Rows from block 2, named by matrix and row number. Rows with one number belong to one neuron. Each number is 200 + 30 x the weight over its row's rms, rounded and kept within 0 to 999. All counts start at 0. After the name is the row's rms in percent of the matrix's.
# fc1: MLP up (model.blocks.2.mlp.fc1.weight, 1152x384), inputs 0-95
# fc2: MLP down (model.blocks.2.mlp.fc2.weight, 384x1152, transposed), outputs 0-95
fc1.805,099,202,255,172,231,161,173,148,267,276,236,206,180,197,145,151,160,160,263,177,205,159,238,211,240,167,191,240,181,223,187,227,176,171,235,205,241,162,222,182,186,179,192,223,185,152,218,215,213,201,126,235,196,192,186,192,238,245,194,235,188,200,201,238,235,223,194,236,164,163,177,208,210,239,214,222,219,194,226,75,155,178,190,197,204,219,238,203,219,209,234,200,193,219,234,182,218
fc2.805,065,168,180,211,225,198,223,185,112,182,161,96,193,239,194,213,191,203,199,146,185,196,200,185,186,233,211,173,183,144,172,212,221,197,195,211,178,193,183,206,172,167,185,189,189,165,199,153,158,157,225,242,176,193,203,190,211,174,227,213,225,210,217,250,199,140,213,171,171,212,202,209,204,200,173,216,193,210,216,234,177,187,183,224,203,249,176,226,217,189,231,180,208,122,218,172,185
fc1.806,089,183,176,153,194,186,207,191,265,259,228,209,263,208,167,207,203,223,228,192,171,228,189,169,233,182,200,209,200,220,199,135,234,206,266,211,150,222,182,245,233,207,219,190,173,202,164,210,248,178,250,130,223,197,226,205,222,210,202,182,222,208,225,197,193,208,194,217,192,202,154,200,208,222,139,163,234,182,174,194,201,194,213,191,237,234,149,285,220,172,228,164,248,221,210,139,180
fc2.806,083,165,210,189,197,196,201,192,214,183,230,196,172,193,206,226,240,171,264,209,188,194,280,267,175,196,222,225,212,163,158,219,196,182,224,198,196,185,159,178,223,229,191,191,187,224,183,239,190,272,208,184,208,208,190,179,181,207,177,154,179,144,229,189,204,212,249,177,193,198,209,155,141,223,199,193,227,215,195,212,174,233,155,134,91,209,234,198,217,181,223,244,234,228,196,190,227
fc1.807,101,226,164,223,203,173,216,215,180,209,219,215,203,245,161,213,201,200,236,198,199,194,221,202,186,240,184,150,209,234,157,130,222,181,204,173,181,212,219,243,209,186,268,209,139,225,151,218,187,180,180,224,192,201,193,246,221,225,219,150,238,201,223,201,233,189,183,162,177,257,255,229,192,186,174,198,190,206,218,203,223,163,235,206,137,180,147,258,190,226,187,192,165,159,135,165,150
fc2.807,116,185,188,219,170,225,216,178,256,145,196,214,204,195,225,183,140,175,177,176,159,197,220,199,192,196,208,268,204,134,183,196,208,179,195,229,201,235,228,186,192,184,231,237,192,155,224,215,196,207,193,195,169,135,226,146,194,195,241,183,193,148,192,213,217,200,177,221,222,189,160,168,184,197,231,210,192,224,174,241,207,202,204,221,212,176,194,232,214,188,208,196,249,217,235,195,142
fc1.808,106,217,185,176,184,206,232,226,179,218,207,246,170,177,211,254,231,151,206,269,173,252,177,240,209,204,188,238,243,219,199,235,178,215,176,178,220,211,214,200,201,211,254,203,219,196,191,207,162,179,225,223,165,215,201,216,227,158,186,214,202,226,210,168,255,208,177,183,196,214,201,174,131,181,209,234,158,200,250,200,225,152,251,189,132,214,113,219,171,203,208,211,207,159,227,213,161
fc2.808,137,206,186,160,188,204,184,157,199,172,182,186,198,235,195,119,170,191,183,192,208,225,229,195,176,206,265,153,216,187,198,171,162,223,199,180,211,175,242,193,208,227,162,220,232,206,225,211,314,197,188,193,214,169,225,185,195,222,221,156,185,180,106,229,225,193,176,176,229,221,218,192,172,154,205,250,204,194,218,212,204,207,221,218,172,192,197,183,218,213,227,245,227,152,215,218,208
fc1.809,101,222,203,200,200,187,154,134,205,294,216,241,168,150,228,187,250,218,212,181,183,216,205,153,198,202,192,179,112,242,211,221,157,224,171,216,256,202,164,216,157,224,171,232,182,186,169,161,173,174,191,197,160,230,207,213,198,200,207,179,187,194,167,190,199,184,203,175,181,164,209,229,181,239,222,270,134,182,147,193,188,165,152,220,233,186,241,253,198,232,200,179,190,199,244,228,215
fc2.809,120,211,248,207,254,171,208,213,136,153,173,197,228,212,189,178,168,224,183,179,203,169,171,186,200,202,239,278,260,206,194,221,160,253,208,122,213,184,182,209,184,162,249,196,198,217,237,198,198,192,231,210,209,175,195,177,164,247,225,204,198,185,256,204,190,208,219,210,200,253,170,140,131,167,196,186,216,222,237,232,164,190,157,162,182,215,134,181,207,173,139,199,149,198,205,147,256
fc1.810,101,163,229,207,198,220,173,133,222,227,182,205,179,189,185,158,208,180,202,224,216,178,162,244,157,178,184,170,227,275,139,171,203,256,167,173,211,188,226,227,183,261,201,167,197,187,180,174,191,215,218,229,177,203,169,245,222,192,167,165,137,150,239,223,219,239,166,180,165,185,209,221,274,212,178,214,228,194,188,226,161,243,202,244,202,176,189,225,236,239,227,208,170,224,253,195,176
fc2.810,116,163,168,222,224,237,204,157,157,225,195,205,170,169,191,211,220,261,241,184,175,220,181,179,211,208,184,203,191,181,208,214,235,186,202,161,198,120,187,150,274,213,214,202,254,182,191,216,158,141,201,220,219,270,215,194,245,191,188,185,187,157,218,137,189,197,233,213,150,219,171,200,166,182,235,151,188,232,224,191,157,186,150,183,241,261,163,202,183,206,195,252,246,185,232,204,207
fc1.811,112,209,191,145,143,242,213,147,236,214,222,219,226,164,169,235,223,223,177,181,192,180,209,186,183,245,196,207,238,130,123,201,240,208,203,167,188,91,168,180,182,156,186,201,237,221,178,222,149,218,262,210,168,226,232,203,156,196,195,210,173,235,182,204,214,179,253,189,203,218,208,247,129,169,208,196,260,220,171,179,193,216,160,184,176,109,201,153,165,216,191,230,175,138,163,182,212
fc2.811,125,205,206,212,204,223,271,223,167,176,223,174,218,199,199,208,215,173,256,184,154,202,185,260,231,229,236,178,202,189,226,189,149,181,255,200,162,172,201,205,226,250,217,169,213,234,196,141,167,267,228,224,168,234,154,168,156,189,226,215,209,238,251,180,215,192,180,181,185,160,197,203,198,199,202,123,163,215,155,253,154,232,238,217,205,226,160,217,176,204,203,168,236,178,199,262,209
fc1.812,103,214,232,175,215,170,252,191,155,200,149,204,192,129,223,122,234,246,192,226,187,229,178,203,187,237,271,145,196,208,215,187,262,160,184,178,171,196,180,235,260,227,213,190,128,175,194,193,198,179,194,211,150,205,188,249,222,178,218,217,187,203,205,236,214,138,227,177,200,246,216,160,202,246,255,197,182,215,203,192,193,205,163,209,161,251,223,218,232,206,208,169,208,217,214,187,140
fc2.812,090,205,211,204,252,192,179,202,193,181,207,206,213,201,173,187,215,247,264,191,192,168,207,155,214,201,139,199,173,175,281,165,195,239,166,210,178,240,209,182,193,206,249,205,158,226,204,264,183,225,246,200,180,199,224,228,173,262,201,190,218,179,107,155,168,204,235,200,241,170,197,266,229,233,241,197,227,228,209,230,211,157,257,235,204,163,175,210,229,194,178,209,206,233,199,231,223
fc1.813,096,150,215,194,200,208,181,190,177,162,164,178,236,210,201,197,202,158,186,173,245,203,190,233,220,222,237,196,214,253,213,204,189,142,197,194,195,226,185,208,187,155,202,272,204,229,205,194,195,200,213,196,194,232,216,199,255,209,201,177,188,181,194,164,227,191,215,199,218,185,188,193,219,231,268,218,109,235,217,209,167,235,242,195,196,184,150,197,204,227,212,191,162,159,183,179,236
fc2.813,094,191,192,195,160,168,222,216,210,241,257,207,236,166,207,219,193,248,191,209,236,216,254,170,195,149,230,206,232,216,250,220,208,205,182,217,239,177,209,229,222,258,161,193,213,178,230,251,192,216,221,220,186,239,207,197,217,146,203,168,180,159,247,184,173,216,208,267,216,243,188,170,191,135,142,206,223,212,213,199,205,177,202,210,183,220,207,208,192,195,248,210,229,209,248,280,188
fc1.814,096,194,186,226,223,203,223,207,174,206,183,206,169,204,199,157,186,145,200,174,244,189,203,199,179,210,223,197,182,208,204,240,225,279,238,205,214,206,198,266,147,252,194,216,206,212,193,145,265,212,176,165,224,223,201,165,242,187,218,203,192,185,207,200,192,164,221,161,207,126,199,217,222,245,224,235,209,243,173,248,207,214,242,214,231,193,172,172,202,177,159,202,228,170,246,178,190
fc2.814,119,130,224,164,183,207,161,222,223,182,205,245,229,150,246,177,193,175,222,143,179,200,190,213,209,198,213,225,153,180,196,234,206,187,178,190,219,215,207,192,199,234,235,171,193,197,227,201,164,224,193,178,235,190,223,191,218,214,135,176,189,196,213,208,171,178,240,210,200,280,209,180,179,207,199,208,209,219,236,174,159,218,189,192,185,190,190,282,250,210,213,239,114,220,169,242,173
fc1.815,100,161,211,202,230,224,167,206,192,204,179,185,212,199,196,215,201,146,215,204,238,240,177,181,213,243,163,190,221,185,143,209,241,188,144,212,205,246,191,188,178,211,182,243,240,212,203,223,186,191,159,212,202,168,161,189,208,191,238,231,160,247,174,242,207,163,193,182,253,211,151,206,182,168,230,187,193,189,183,165,183,193,217,210,181,183,207,216,197,203,185,249,219,207,190,215,240
fc2.815,096,251,183,232,234,165,184,229,171,183,169,205,176,214,225,255,169,228,174,184,227,248,184,134,226,178,190,231,193,215,197,188,183,235,219,202,164,174,189,243,178,226,185,206,184,188,207,198,205,194,234,196,184,148,216,256,170,224,221,194,191,201,218,199,215,199,203,212,227,168,244,222,222,196,243,184,179,205,225,212,173,169,185,149,249,211,190,140,185,189,213,151,173,201,169,247,164
fc1.816,098,225,232,197,218,189,217,203,215,181,238,227,187,185,226,147,228,188,179,219,259,199,224,251,202,229,236,249,169,185,200,232,183,278,251,179,212,148,190,180,175,196,194,214,199,216,168,224,234,193,160,187,205,211,147,223,247,200,200,248,174,214,209,190,200,165,213,159,142,207,210,193,173,173,169,149,227,177,174,246,168,230,236,178,193,176,163,244,225,180,214,186,204,205,234,179,250
fc2.816,106,171,205,164,203,195,203,215,285,213,263,135,201,211,147,191,176,193,223,226,154,283,197,227,179,196,185,230,217,182,227,199,166,182,173,186,211,198,211,180,202,252,193,191,187,226,177,172,235,156,181,229,212,251,175,203,189,248,210,248,216,198,226,227,162,226,211,147,254,208,183,269,171,215,266,189,155,177,231,251,220,217,162,214,164,231,151,168,187,173,208,245,122,237,234,230,183
fc1.817,104,218,180,161,172,223,170,217,192,161,189,218,134,148,131,244,225,248,208,211,197,204,190,223,213,193,281,173,237,241,178,218,182,176,205,207,180,194,208,236,225,162,167,193,161,190,195,165,199,226,149,277,196,228,194,176,212,190,187,135,205,199,156,144,190,213,171,161,189,213,171,211,223,231,188,199,209,152,182,196,195,214,180,212,172,194,181,192,199,144,137,196,177,203,236,220,197
fc2.817,114,177,247,170,190,176,191,211,249,210,225,233,182,166,199,144,244,178,161,112,235,166,126,173,156,186,154,257,218,194,228,201,208,251,227,189,174,197,180,218,174,194,246,172,212,209,203,218,224,166,219,206,201,187,165,253,184,230,201,184,230,225,225,218,177,164,150,251,172,167,233,204,216,199,176,176,222,170,176,210,254,144,206,200,181,197,164,149,183,215,167,177,160,192,241,169,274
fc1.818,100,221,157,184,160,244,247,217,174,183,180,207,167,196,197,184,209,189,197,264,185,175,177,171,217,231,245,181,224,188,193,182,250,178,194,189,132,165,162,186,257,231,197,232,191,213,220,267,219,196,227,228,206,162,158,176,213,248,183,224,178,239,257,226,164,180,193,243,200,190,198,209,178,181,196,241,184,144,187,177,148,169,182,149,205,232,217,198,171,162,195,211,189,147,180,209,245
fc2.818,092,186,146,182,177,225,175,240,216,140,221,193,214,223,222,159,218,231,182,249,208,191,195,180,190,193,180,219,175,232,186,203,218,187,166,199,128,124,202,152,234,219,167,190,202,190,217,236,200,186,189,217,206,182,206,199,211,172,178,228,200,187,172,227,194,170,182,211,204,223,229,208,224,290,241,171,171,254,180,180,227,183,186,248,203,129,165,142,248,170,249,231,176,177,217,215,232
fc1.819,106,249,211,157,246,187,172,173,183,141,208,218,171,217,261,165,251,228,145,199,233,193,181,151,209,165,197,237,243,199,224,204,166,249,205,208,210,210,160,145,176,179,188,238,170,181,227,227,211,177,177,175,198,182,239,155,155,196,211,186,195,202,137,198,148,177,249,208,203,225,215,160,159,177,249,231,264,218,242,212,225,153,188,229,140,199,240,220,221,180,243,163,201,188,249,207,204
fc2.819,085,178,199,140,225,206,159,186,229,160,215,178,216,223,177,241,214,180,165,220,194,233,186,222,177,245,267,174,222,196,219,225,237,211,203,217,248,204,186,153,230,189,235,216,230,211,182,211,215,231,169,185,174,192,180,200,177,166,209,214,175,187,257,231,255,150,234,180,245,193,233,199,151,235,196,223,177,236,235,186,122,196,156,194,206,196,152,243,215,184,179,196,210,176,170,169,182
fc1.820,091,177,216,165,246,191,280,221,233,179,211,186,219,219,226,176,186,195,270,228,191,211,191,177,182,202,211,176,211,212,197,211,217,190,185,212,221,223,252,227,243,227,237,176,230,171,207,241,211,233,179,182,192,186,207,227,193,209,186,188,203,187,215,207,233,170,212,178,215,205,249,219,215,199,182,219,204,215,259,237,147,157,203,180,215,201,231,192,238,245,181,196,159,198,214,225,195
fc2.820,115,217,157,240,200,192,146,151,220,199,207,161,164,145,268,253,220,229,188,198,168,174,177,212,205,176,218,236,206,248,206,237,180,227,223,219,178,154,171,194,232,152,165,155,203,176,152,235,235,222,160,210,238,177,161,139,196,177,198,163,115,218,152,205,254,193,198,192,179,215,175,176,204,202,225,185,223,176,188,177,232,176,209,244,177,251,145,171,214,240,166,232,239,215,197,189,183
fc1.821,096,208,199,179,192,187,169,169,150,229,203,201,212,273,199,216,213,195,160,245,191,204,190,229,174,167,212,194,222,154,183,207,204,232,196,204,228,253,196,140,192,195,227,203,209,173,217,209,203,150,228,150,195,180,158,191,231,259,157,201,229,137,177,173,199,178,194,180,231,157,235,157,193,160,171,171,172,193,156,180,233,231,210,180,207,162,204,150,241,175,167,247,210,212,194,193,196
fc2.821,113,290,268,183,204,250,211,242,183,186,174,188,143,239,231,236,230,205,161,238,164,225,226,183,147,165,215,167,228,225,206,134,189,246,177,202,226,183,182,216,196,210,147,256,236,189,203,208,198,175,218,221,206,207,244,186,165,152,167,259,175,186,185,157,211,227,221,186,205,214,227,188,164,196,157,184,248,187,235,222,271,122,206,203,199,180,175,240,240,204,194,207,220,234,219,212,197
fc1.822,102,137,170,204,149,224,225,180,155,138,205,166,205,153,168,180,186,175,198,127,252,198,214,182,200,163,125,244,229,203,198,246,183,210,226,232,241,189,184,157,195,212,178,232,201,173,223,194,252,186,261,180,186,167,181,130,155,210,191,243,231,197,154,181,192,237,185,145,157,235,214,186,206,201,178,213,184,242,194,188,246,196,147,171,170,206,214,211,140,209,149,191,232,190,204,185,157
fc2.822,082,158,221,220,185,194,250,195,234,225,156,184,247,244,179,210,206,215,210,208,213,188,208,209,162,201,162,209,148,199,158,165,185,181,209,184,181,216,181,244,196,167,213,256,174,216,173,183,232,250,229,187,179,241,195,207,158,201,182,159,147,188,191,204,177,174,255,161,210,210,151,241,194,250,213,212,162,211,258,150,180,127,211,188,212,246,218,239,220,234,158,164,175,237,211,152,202
fc1.823,105,208,187,182,257,188,171,215,205,196,144,192,212,202,217,171,247,172,246,159,155,191,159,192,237,190,243,202,177,176,204,187,214,218,175,205,221,213,233,175,228,211,194,154,237,253,191,167,182,237,186,229,224,217,221,235,175,206,158,156,218,195,189,194,188,230,161,204,250,158,198,219,217,218,159,223,291,235,232,182,197,234,151,155,226,180,224,227,198,237,179,208,201,175,191,243,175
fc2.823,116,200,214,173,217,240,203,214,184,202,138,152,194,201,228,230,172,217,179,217,235,171,194,196,191,212,184,188,191,250,221,212,263,211,185,210,169,148,231,243,166,199,229,196,202,211,153,218,246,171,226,206,169,212,208,183,209,161,252,198,205,181,185,212,204,188,187,242,195,168,213,197,228,216,211,231,128,158,167,212,132,205,231,241,181,233,246,211,246,190,256,204,182,185,208,220,207
fc1.824,103,233,147,146,167,149,241,234,218,183,180,237,248,169,228,225,232,173,243,198,193,137,178,222,252,238,211,253,170,181,161,236,232,157,190,190,259,193,198,189,187,170,251,176,209,168,151,214,179,172,176,180,195,177,251,169,181,167,192,222,263,233,214,183,236,189,176,185,206,218,203,201,250,218,159,214,142,214,202,170,215,235,166,156,215,147,159,188,145,220,153,257,149,230,211,197,233
fc2.824,127,212,153,180,197,172,275,199,217,159,142,189,159,161,215,200,233,158,182,214,261,206,194,199,186,177,232,258,197,204,231,201,188,219,171,208,193,191,171,199,203,211,165,183,225,214,237,185,186,212,202,229,214,246,238,208,234,175,187,163,209,192,297,191,247,194,180,198,206,186,206,211,206,296,192,216,177,112,180,207,213,225,245,232,171,229,222,214,221,222,184,185,179,169,223,183,168
fc1.825,107,195,210,233,176,138,207,208,217,189,210,218,181,208,217,184,229,162,189,179,152,231,188,186,270,194,169,121,209,169,232,174,191,192,226,180,217,180,168,147,166,245,146,215,177,171,199,266,175,228,139,207,134,176,279,169,246,182,211,156,204,191,185,128,243,196,224,179,140,247,183,218,143,183,187,122,203,266,204,199,235,176,189,225,207,217,187,192,199,154,179,200,222,198,213,179,160
fc2.825,127,217,213,202,202,202,218,234,234,199,189,176,254,168,191,233,202,226,245,178,252,146,144,216,177,275,229,199,202,179,200,175,223,246,249,187,225,223,221,190,255,165,181,135,220,181,268,203,258,250,189,187,264,236,181,173,145,215,162,200,219,199,254,202,203,214,198,195,249,211,206,230,187,210,201,151,237,197,179,184,182,191,182,196,202,150,242,192,238,180,237,219,112,204,221,224,242
fc1.826,111,226,217,190,206,211,230,150,212,168,128,179,204,236,209,195,229,151,200,175,189,186,272,230,234,209,228,192,185,187,206,193,248,156,209,203,178,192,223,191,221,264,251,220,201,176,259,201,255,235,187,204,158,186,201,175,169,224,179,236,148,172,216,184,198,211,153,232,253,194,168,170,180,186,176,179,242,190,190,190,135,166,215,203,128,168,207,215,179,280,217,164,157,189,185,186,171
fc2.826,101,154,217,178,194,254,185,199,224,226,188,245,203,183,144,203,133,187,174,228,202,197,156,248,212,239,253,182,209,165,218,237,149,166,190,165,199,250,178,208,216,207,202,216,148,208,201,174,218,193,207,207,260,231,189,242,169,246,192,211,211,264,194,252,197,195,229,207,155,180,255,188,184,168,242,173,193,190,244,206,187,249,188,219,263,162,185,223,176,245,207,206,198,205,194,195,194
fc1.827,093,192,188,150,221,238,197,162,216,167,156,170,183,206,208,151,221,251,201,163,189,170,200,219,166,185,228,162,207,245,216,210,219,213,222,128,228,221,174,188,241,209,149,188,191,191,175,190,204,212,203,186,205,193,233,216,226,197,254,189,208,175,230,214,233,202,159,283,179,189,244,193,240,161,213,128,192,217,195,177,186,235,188,134,197,147,154,218,193,207,211,250,194,210,184,196,209
fc2.827,081,215,210,220,194,201,140,247,256,241,197,244,115,165,213,245,175,242,203,246,169,224,205,163,247,198,246,197,182,162,196,196,182,216,226,249,185,231,249,212,186,193,219,194,175,226,178,206,176,195,264,227,190,200,173,192,199,231,220,165,226,214,135,174,136,242,180,111,202,200,130,203,199,214,234,158,167,147,180,255,169,241,229,198,239,189,234,199,165,223,228,194,202,189,224,205,198
fc1.828,098,239,185,223,190,186,212,214,197,214,219,165,171,167,192,226,176,214,193,240,180,184,201,203,232,224,174,203,200,195,156,226,174,197,200,211,209,161,189,164,235,230,199,195,133,177,223,224,206,131,188,202,229,254,206,174,153,230,240,199,211,129,226,223,178,199,190,216,187,173,187,199,200,191,232,177,251,143,230,200,209,218,235,203,177,272,222,193,153,189,179,183,194,215,155,171,216
fc2.828,082,200,208,195,183,162,208,169,145,198,174,175,186,178,215,197,223,230,228,150,187,224,200,192,233,167,220,132,230,195,223,181,264,198,167,228,222,226,253,203,169,177,218,152,207,184,177,179,186,203,160,240,211,112,235,179,213,192,244,201,144,183,218,202,203,180,222,182,214,229,192,262,199,189,216,152,174,239,159,166,150,171,193,208,250,157,213,220,204,170,180,253,190,193,196,182,164
fc1.829,105,209,176,199,187,237,206,190,207,210,119,153,198,201,196,156,245,167,209,118,202,198,174,164,242,208,247,227,195,197,217,198,211,172,208,185,176,179,205,219,221,216,199,145,229,125,225,210,211,200,196,181,239,234,203,225,130,177,206,193,199,210,253,178,217,204,199,195,291,218,250,223,197,167,242,212,232,164,205,176,168,193,230,204,172,187,198,241,220,202,216,216,226,160,211,156,240
fc2.829,097,186,191,193,139,200,219,180,191,196,166,200,179,281,245,207,188,176,177,227,183,263,216,171,223,209,262,135,219,180,197,232,224,173,196,227,226,167,221,155,271,218,208,210,156,249,220,189,181,187,199,144,229,236,176,154,177,181,196,191,184,224,243,216,226,204,210,203,190,140,160,194,157,180,213,250,186,173,190,192,259,217,193,194,231,262,184,249,215,181,179,194,172,269,183,197,237
fc1.830,093,200,186,189,251,165,218,189,191,179,216,213,202,146,176,211,203,215,242,231,229,267,248,238,215,186,207,216,172,208,177,218,217,206,164,209,219,154,215,224,207,179,208,247,270,185,167,208,238,165,241,264,179,196,241,160,194,180,237,192,198,185,214,131,221,196,215,211,196,221,219,155,213,237,179,145,181,185,210,211,191,226,148,195,216,235,207,214,208,99,169,241,237,175,171,156,230
fc2.830,094,177,168,214,165,190,188,260,232,199,224,162,220,249,207,131,151,172,159,228,170,130,188,181,196,180,210,256,235,261,227,244,205,187,218,231,244,179,229,270,172,270,221,211,190,197,245,238,207,169,156,168,230,227,212,183,218,248,183,192,143,196,220,210,201,216,223,237,254,148,206,164,165,217,257,150,237,215,168,209,216,231,211,174,223,229,181,186,176,238,158,174,165,192,197,231,168
fc1.831,096,179,136,172,200,190,215,247,218,177,246,200,221,221,221,214,230,178,219,204,160,203,146,215,214,198,207,208,215,206,179,212,207,168,241,205,230,154,154,197,232,208,222,236,261,216,205,244,177,195,179,145,184,178,226,219,206,226,183,195,212,220,197,185,174,170,201,179,167,222,197,191,207,176,233,170,189,167,210,230,203,106,182,189,218,207,213,205,177,153,217,120,191,206,151,170,196
fc2.831,124,167,194,223,213,219,215,169,157,220,147,182,222,265,196,189,170,203,220,198,235,187,243,178,171,223,228,233,163,195,194,201,147,218,209,207,171,239,210,155,173,203,259,190,231,223,228,204,136,207,222,239,195,198,175,145,205,218,208,126,157,203,202,179,157,199,203,225,166,178,189,244,228,223,184,189,231,189,189,154,170,184,184,189,222,245,167,131,204,198,230,225,205,240,263,211,160
fc1.832,105,232,216,210,220,172,183,181,204,234,225,216,222,210,188,164,202,176,149,218,229,224,186,212,239,257,178,170,186,210,204,227,227,207,177,257,184,207,234,191,167,229,164,207,171,228,168,212,184,194,234,171,217,229,156,238,180,187,238,140,214,206,215,184,147,211,213,186,191,207,132,196,145,240,250,229,210,225,190,198,220,188,188,156,187,218,161,176,139,241,122,201,175,122,207,205,144
fc2.832,084,230,182,179,208,214,171,204,201,187,166,186,189,173,224,151,172,182,218,180,194,220,187,257,208,202,255,239,219,244,190,195,253,233,154,173,248,195,201,240,206,205,192,164,187,168,168,172,180,192,222,158,182,186,219,149,218,198,177,199,173,193,198,212,192,236,207,197,145,192,204,174,147,238,172,183,221,204,200,156,148,236,248,193,192,215,194,216,226,188,188,209,203,189,236,213,202
fc1.833,098,225,169,143,171,205,184,222,173,233,216,183,173,222,171,202,199,262,185,219,190,156,222,271,249,179,187,228,207,201,230,217,154,205,131,190,184,224,176,169,193,178,215,194,178,204,234,193,199,196,186,224,207,226,181,197,198,191,202,229,182,210,195,172,197,198,195,193,223,175,182,226,153,130,139,249,188,218,166,198,136,209,183,236,175,176,166,156,203,209,212,244,170,264,199,144,126
fc2.833,114,146,157,215,224,194,182,226,182,234,235,202,267,232,216,220,257,212,204,155,204,145,155,187,183,168,192,214,221,185,225,228,193,162,175,159,172,159,167,194,217,176,207,196,147,213,165,224,194,195,200,174,183,163,229,197,215,224,156,190,278,202,177,236,200,198,235,224,187,266,246,219,192,182,259,166,181,236,168,220,195,201,177,203,178,233,142,193,200,212,176,198,200,161,197,230,198
fc1.834,099,213,230,168,164,209,244,186,195,219,260,163,224,145,200,137,216,255,164,197,248,178,178,225,203,186,227,190,233,195,243,220,203,179,173,214,220,234,230,134,149,221,259,163,203,180,174,259,188,183,188,179,205,184,217,228,188,188,215,221,193,273,217,220,174,147,223,150,189,197,228,240,181,204,203,174,184,165,175,173,189,223,239,209,225,196,196,201,246,192,241,224,189,185,204,195,169
fc2.834,134,179,186,195,163,184,155,230,156,191,220,264,175,193,229,217,181,187,227,203,141,176,193,117,194,186,164,200,182,204,222,224,216,199,175,215,183,182,229,148,212,239,184,213,190,220,190,192,222,202,197,236,236,177,171,169,212,206,224,237,152,177,155,205,147,161,179,193,201,239,215,219,192,175,204,199,226,177,226,229,183,209,241,159,239,207,212,197,209,162,242,175,177,222,141,212,162
fc1.835,094,200,207,230,220,194,173,199,190,196,239,235,192,233,132,179,146,209,155,220,236,237,198,191,224,261,210,162,239,177,170,174,222,168,170,188,177,215,184,230,280,223,181,229,186,224,242,240,229,181,204,214,203,201,209,210,228,139,155,186,172,166,189,208,266,186,226,194,178,236,143,223,230,185,202,196,189,209,216,201,206,166,169,184,244,245,163,166,197,206,213,224,192,189,254,172,210
fc2.835,066,213,232,192,158,234,269,173,165,208,196,238,160,168,188,172,187,182,161,256,198,192,181,204,285,138,207,194,214,245,203,242,242,231,227,236,206,234,210,197,190,172,211,188,209,173,203,171,192,224,233,135,175,164,210,179,208,213,239,217,184,221,227,183,192,248,189,121,183,182,228,183,200,196,196,221,184,182,173,218,188,246,217,170,213,238,274,164,182,169,200,189,230,207,206,225,239
fc1.836,106,235,254,230,209,199,174,219,242,185,244,233,192,170,232,149,176,152,219,206,178,168,132,214,245,198,182,273,181,210,203,194,205,176,151,154,210,215,177,205,228,230,265,213,219,238,240,226,217,157,151,188,206,247,266,188,199,203,224,182,228,193,201,176,183,222,202,172,248,155,205,203,178,201,123,242,210,235,196,262,167,223,215,160,204,167,193,155,145,179,163,202,224,170,195,243,158
fc2.836,069,194,196,201,230,201,194,202,218,194,207,202,150,213,175,174,255,252,175,210,168,188,248,333,205,240,183,215,187,161,148,231,214,212,256,197,131,206,161,224,226,184,194,244,203,123,178,204,228,201,228,164,199,159,132,213,176,201,183,205,156,173,206,178,241,167,203,141,206,184,150,242,257,173,203,170,185,187,239,231,124,254,176,188,193,258,211,204,214,176,258,253,157,242,203,215,196
fc1.837,113,225,229,180,149,180,173,189,243,220,244,189,259,202,178,186,177,198,190,186,214,189,275,207,183,169,212,234,168,256,168,211,188,188,190,192,208,177,173,213,229,249,253,190,149,188,208,218,183,248,208,184,206,237,194,231,234,161,150,212,222,180,256,191,133,186,197,214,198,184,219,206,107,190,178,225,170,206,254,252,203,196,240,198,205,217,188,202,197,162,195,162,194,231,173,172,254
fc2.837,124,189,265,136,221,186,191,205,175,162,259,205,218,214,261,155,147,191,241,176,226,198,196,218,227,182,181,194,200,196,202,193,190,238,123,221,242,164,218,209,173,209,203,212,242,196,147,196,202,219,175,205,212,217,163,223,191,142,220,215,154,233,250,287,189,215,190,212,228,199,171,193,203,200,261,212,228,242,200,226,197,219,173,210,166,166,173,229,188,236,205,213,228,145,218,224,175
fc1.838,105,228,206,197,176,189,247,206,188,148,197,172,179,182,159,234,207,147,188,231,243,269,234,178,198,216,212,231,220,188,214,211,225,221,145,230,207,216,217,188,225,239,169,197,230,185,190,120,159,238,253,257,191,205,183,207,191,198,177,249,165,147,209,211,175,197,159,185,191,208,184,233,179,147,205,164,228,198,209,228,219,208,191,172,211,171,225,203,212,155,165,248,178,158,214,162,207
fc2.838,099,204,208,196,224,208,221,169,160,213,159,224,201,163,243,169,161,235,217,223,200,141,203,162,219,211,164,146,218,208,185,186,176,240,263,192,193,247,188,242,175,186,200,152,184,194,195,202,187,195,188,200,212,205,173,221,199,159,240,247,278,221,203,252,161,227,238,154,167,234,216,224,186,201,209,213,178,205,229,219,190,220,211,173,207,192,213,202,228,261,156,202,196,238,205,202,224
fc1.839,100,213,197,169,175,169,192,187,213,153,174,110,199,174,188,179,184,127,231,198,167,157,209,199,224,220,240,214,192,206,235,251,207,217,203,185,167,206,243,293,169,205,143,260,247,204,180,167,214,209,190,212,173,229,209,195,192,221,156,203,224,195,212,161,211,250,156,237,189,211,169,193,205,219,156,218,157,191,237,190,181,221,227,229,185,212,225,179,202,215,250,192,235,212,193,202,166
fc2.839,108,190,183,266,227,184,213,183,132,190,195,210,192,199,236,190,205,241,136,204,180,230,202,248,207,171,197,173,186,192,189,141,166,239,211,155,274,182,174,228,158,198,216,203,120,214,218,182,179,194,171,228,179,229,164,246,141,237,185,236,159,183,142,224,190,229,204,160,227,230,202,209,196,161,216,221,210,280,225,218,226,146,158,198,159,162,219,258,206,214,273,224,170,216,219,231,249
fc1.840,093,208,224,170,171,216,195,230,190,234,237,207,190,193,215,145,139,224,161,204,207,208,172,193,174,173,189,197,240,172,204,149,168,171,246,219,196,193,196,193,187,193,199,257,238,246,173,209,174,239,172,186,223,201,189,208,171,191,189,264,207,236,197,184,210,197,210,174,223,190,194,186,141,275,245,189,192,159,166,136,188,194,172,236,217,157,157,225,179,178,201,239,221,167,194,219,168
fc2.840,079,186,222,199,172,261,194,192,192,200,177,143,151,191,163,109,166,217,220,189,235,181,184,209,212,166,213,162,221,195,215,149,263,197,241,240,190,256,177,227,251,228,227,220,153,189,180,191,259,200,230,128,186,205,194,192,200,216,194,174,237,259,183,112,210,195,243,242,189,217,216,208,190,181,200,177,203,227,190,179,210,220,186,227,238,171,223,165,177,206,189,206,224,242,197,143,199